{"model": "self-supervised image encoder", "dataset": "analogue clock faces", "train_examples": 97500, "image_size": 32, "crop_scale_min": 0.2, "horizontal_flip": true, "rotation_deg": 5, "color_jitter": 0.4, "method": "vicreg", "arch": "vgg", "norm": "batchnorm", "activation": "relu", "channel_attention": "se", "depths": [3, 3, 3], "kernel_size": 3, "stem": "deep", "widths": [64, 112, 192], "downsampling": "stride", "projector_hidden": 1024, "projector_out": 512, "projector_hidden_layers": 2, "init": "trunc_normal_002", "optimizer": "normuon", "muon_scale": "match_rms_adamw", "lr": 0.003, "momentum": 0.95, "nesterov": true, "orthogonalizer": "newton_schulz_5", "adamw_lr_other_params": 0.0028, "steps": 14300, "batch_size": 512, "epochs": 75.1, "lr_schedule": "step", "warmup_steps": 710, "weight_decay": 0.1, "adamw_weight_decay_other_params": 0.05}
Rows from block 4 of a small self-supervised image encoder, named by matrix and row number. Each number is 200 + 30 x the weight over its row's rms, rounded and kept within 0 to 999. All counts start at 0.
After each channel's rows are labels from the 100 images, of 14848, where the channel reaches its highest value: "strongest on" is what is common among them. Only what is clearly more common there than usual is listed. The data: analogue clock faces.
# conv: 3x3 conv (model.blocks.4.conv.weight, 112x112x3x3, each kernel summed), inputs 0-111

conv.78,197,166,171,224,173,186,187,154,192,197,196,181,183,155,233,152,227,230,163,155,206,190,188,217,236,193,178,192,205,205,198,220,146,189,191,135,171,205,245,224,195,184,241,232,186,250,163,176,145,189,200,182,214,154,152,195,236,163,198,241,202,188,166,236,209,248,182,161,164,143,191,199,181,173,197,167,208,162,228,227,215,257,216,241,221,190,209,184,200,192,245,217,197,163,168,260,211,227,245,202,294,214,210,160,198,198,230,248,209,236,222,203
strongest on: four ticks; minute hand past 3; minutes: 15 to 19; hour 11

conv.63,212,188,178,175,215,194,235,103,184,195,137,141,211,153,183,172,173,231,222,199,227,150,178,162,159,169,191,188,190,152,181,248,163,216,186,244,231,152,176,188,170,218,196,209,199,186,194,242,210,189,191,207,213,244,182,149,212,189,174,193,123,204,187,185,199,210,141,183,216,163,156,213,205,182,177,199,237,189,189,216,225,195,194,255,191,196,190,223,162,189,220,214,279,202,244,156,174,215,220,209,164,226,171,221,189,209,192,261,198,182,153,191
strongest on: hour 8; hour 3; minute hand past 3; minutes: 15 to 19

conv.59,150,167,186,210,134,188,197,182,197,203,184,194,171,169,227,205,239,208,117,222,201,175,188,161,225,206,172,217,198,193,189,190,173,166,165,223,230,174,178,168,223,131,217,127,196,187,188,223,190,228,186,168,220,197,80,212,224,172,181,187,157,175,198,165,173,193,183,189,151,155,207,169,165,202,202,154,247,230,204,220,247,231,187,238,195,157,204,223,223,208,176,216,246,156,220,229,169,157,207,229,218,188,179,224,211,205,231,220,219,186,210,190
strongest on: minute hand past 1; minutes: 5 to 9; hour 3; hour 4

conv.46,201,186,212,175,224,195,194,191,190,221,189,207,198,141,173,187,228,143,215,221,229,223,189,185,181,167,221,192,124,222,230,206,137,214,199,167,220,201,173,196,223,247,214,200,293,171,213,220,183,145,202,162,195,170,164,197,158,189,173,240,158,158,210,151,164,180,197,157,223,179,155,157,232,202,189,210,172,251,211,204,200,186,213,251,166,172,190,166,187,191,210,152,130,185,207,166,201,163,165,190,187,162,168,137,239,189,228,207,194,237,209,184
strongest on: four ticks; hour 12; hour 11

conv.76,198,154,173,205,228,210,190,217,145,168,181,179,196,171,182,166,214,179,192,179,170,211,219,179,206,251,163,184,198,176,142,232,176,187,217,251,243,171,193,278,174,164,203,205,144,235,161,208,207,196,208,210,155,187,192,180,203,168,222,177,253,159,155,142,185,155,186,177,202,190,211,232,188,224,202,223,215,218,178,150,213,150,231,192,181,158,240,205,172,200,223,166,307,224,226,181,161,167,179,236,210,182,190,170,190,210,193,185,172,146,218,204
strongest on: hour 8; hour 9; minute hand past 12; minutes: 0 to 4

conv.108,183,180,156,170,184,182,187,164,206,189,189,223,169,209,209,195,217,192,192,191,164,164,188,151,228,154,161,204,185,208,163,235,166,221,249,202,191,255,163,225,200,208,210,206,191,259,177,168,149,183,157,172,156,165,208,207,182,170,174,209,131,172,259,204,198,245,172,202,185,192,267,150,135,217,191,175,236,185,212,255,186,186,207,179,142,161,203,216,165,193,198,231,245,203,245,198,240,190,144,234,213,179,170,148,197,232,176,202,194,231,193,228
strongest on: minute hand past 1; minutes: 5 to 9; hour 10; minute hand past 10

conv.0,190,195,222,252,163,205,204,241,210,201,173,189,194,145,176,164,174,157,210,232,177,170,204,188,239,169,206,133,202,192,212,176,208,272,215,180,226,187,209,145,187,174,204,178,166,156,206,193,194,192,157,160,208,156,190,255,211,166,166,183,148,171,203,212,203,194,233,232,178,171,254,210,207,185,188,168,247,190,132,240,172,225,211,221,186,183,209,199,231,167,192,194,245,177,232,198,222,148,204,224,162,184,163,284,219,160,252,200,250,202,211,216
strongest on: square case; dots; hour 7; minutes: 25 to 29

conv.42,232,178,164,236,215,214,193,179,183,117,164,155,178,160,195,234,177,177,218,201,166,233,227,218,165,192,205,211,140,218,177,240,265,223,188,220,260,133,199,202,205,206,164,186,219,205,218,161,193,142,178,211,195,194,176,203,179,181,197,228,194,176,182,270,198,178,147,165,222,174,242,224,165,238,229,218,220,191,164,126,174,187,230,184,209,220,200,225,163,192,212,231,180,174,176,188,235,175,236,270,224,203,222,165,147,203,217,200,212,196,184,207
strongest on: four ticks; minute hand past 1; minutes: 5 to 9; hour 10

conv.68,161,189,191,289,225,152,197,223,212,180,128,182,172,213,240,183,140,167,187,178,174,212,185,140,161,190,234,196,219,185,184,199,177,182,218,196,165,179,146,206,201,183,213,163,171,217,203,222,214,147,198,140,196,201,227,168,217,161,225,195,179,190,186,236,199,182,199,175,170,188,208,180,195,205,234,166,174,162,216,249,143,159,188,158,259,232,238,216,192,232,207,154,204,230,182,159,231,143,175,168,212,201,169,219,242,209,201,234,175,177,207,149
strongest on: square case; numerals; minute hand past 5; minutes: 25 to 29

conv.81,221,196,150,229,168,192,248,191,261,182,160,209,204,201,183,164,192,136,153,210,156,190,201,216,156,207,235,196,131,119,181,176,152,240,213,207,128,158,145,174,191,173,228,173,196,170,171,145,152,188,204,172,198,161,204,190,195,171,220,217,212,166,172,195,158,206,226,212,195,159,155,208,164,240,234,217,200,214,229,196,246,222,202,214,187,219,195,219,198,175,217,222,190,241,198,224,174,178,170,234,223,152,190,225,185,173,243,212,236,185,219,172
strongest on: four ticks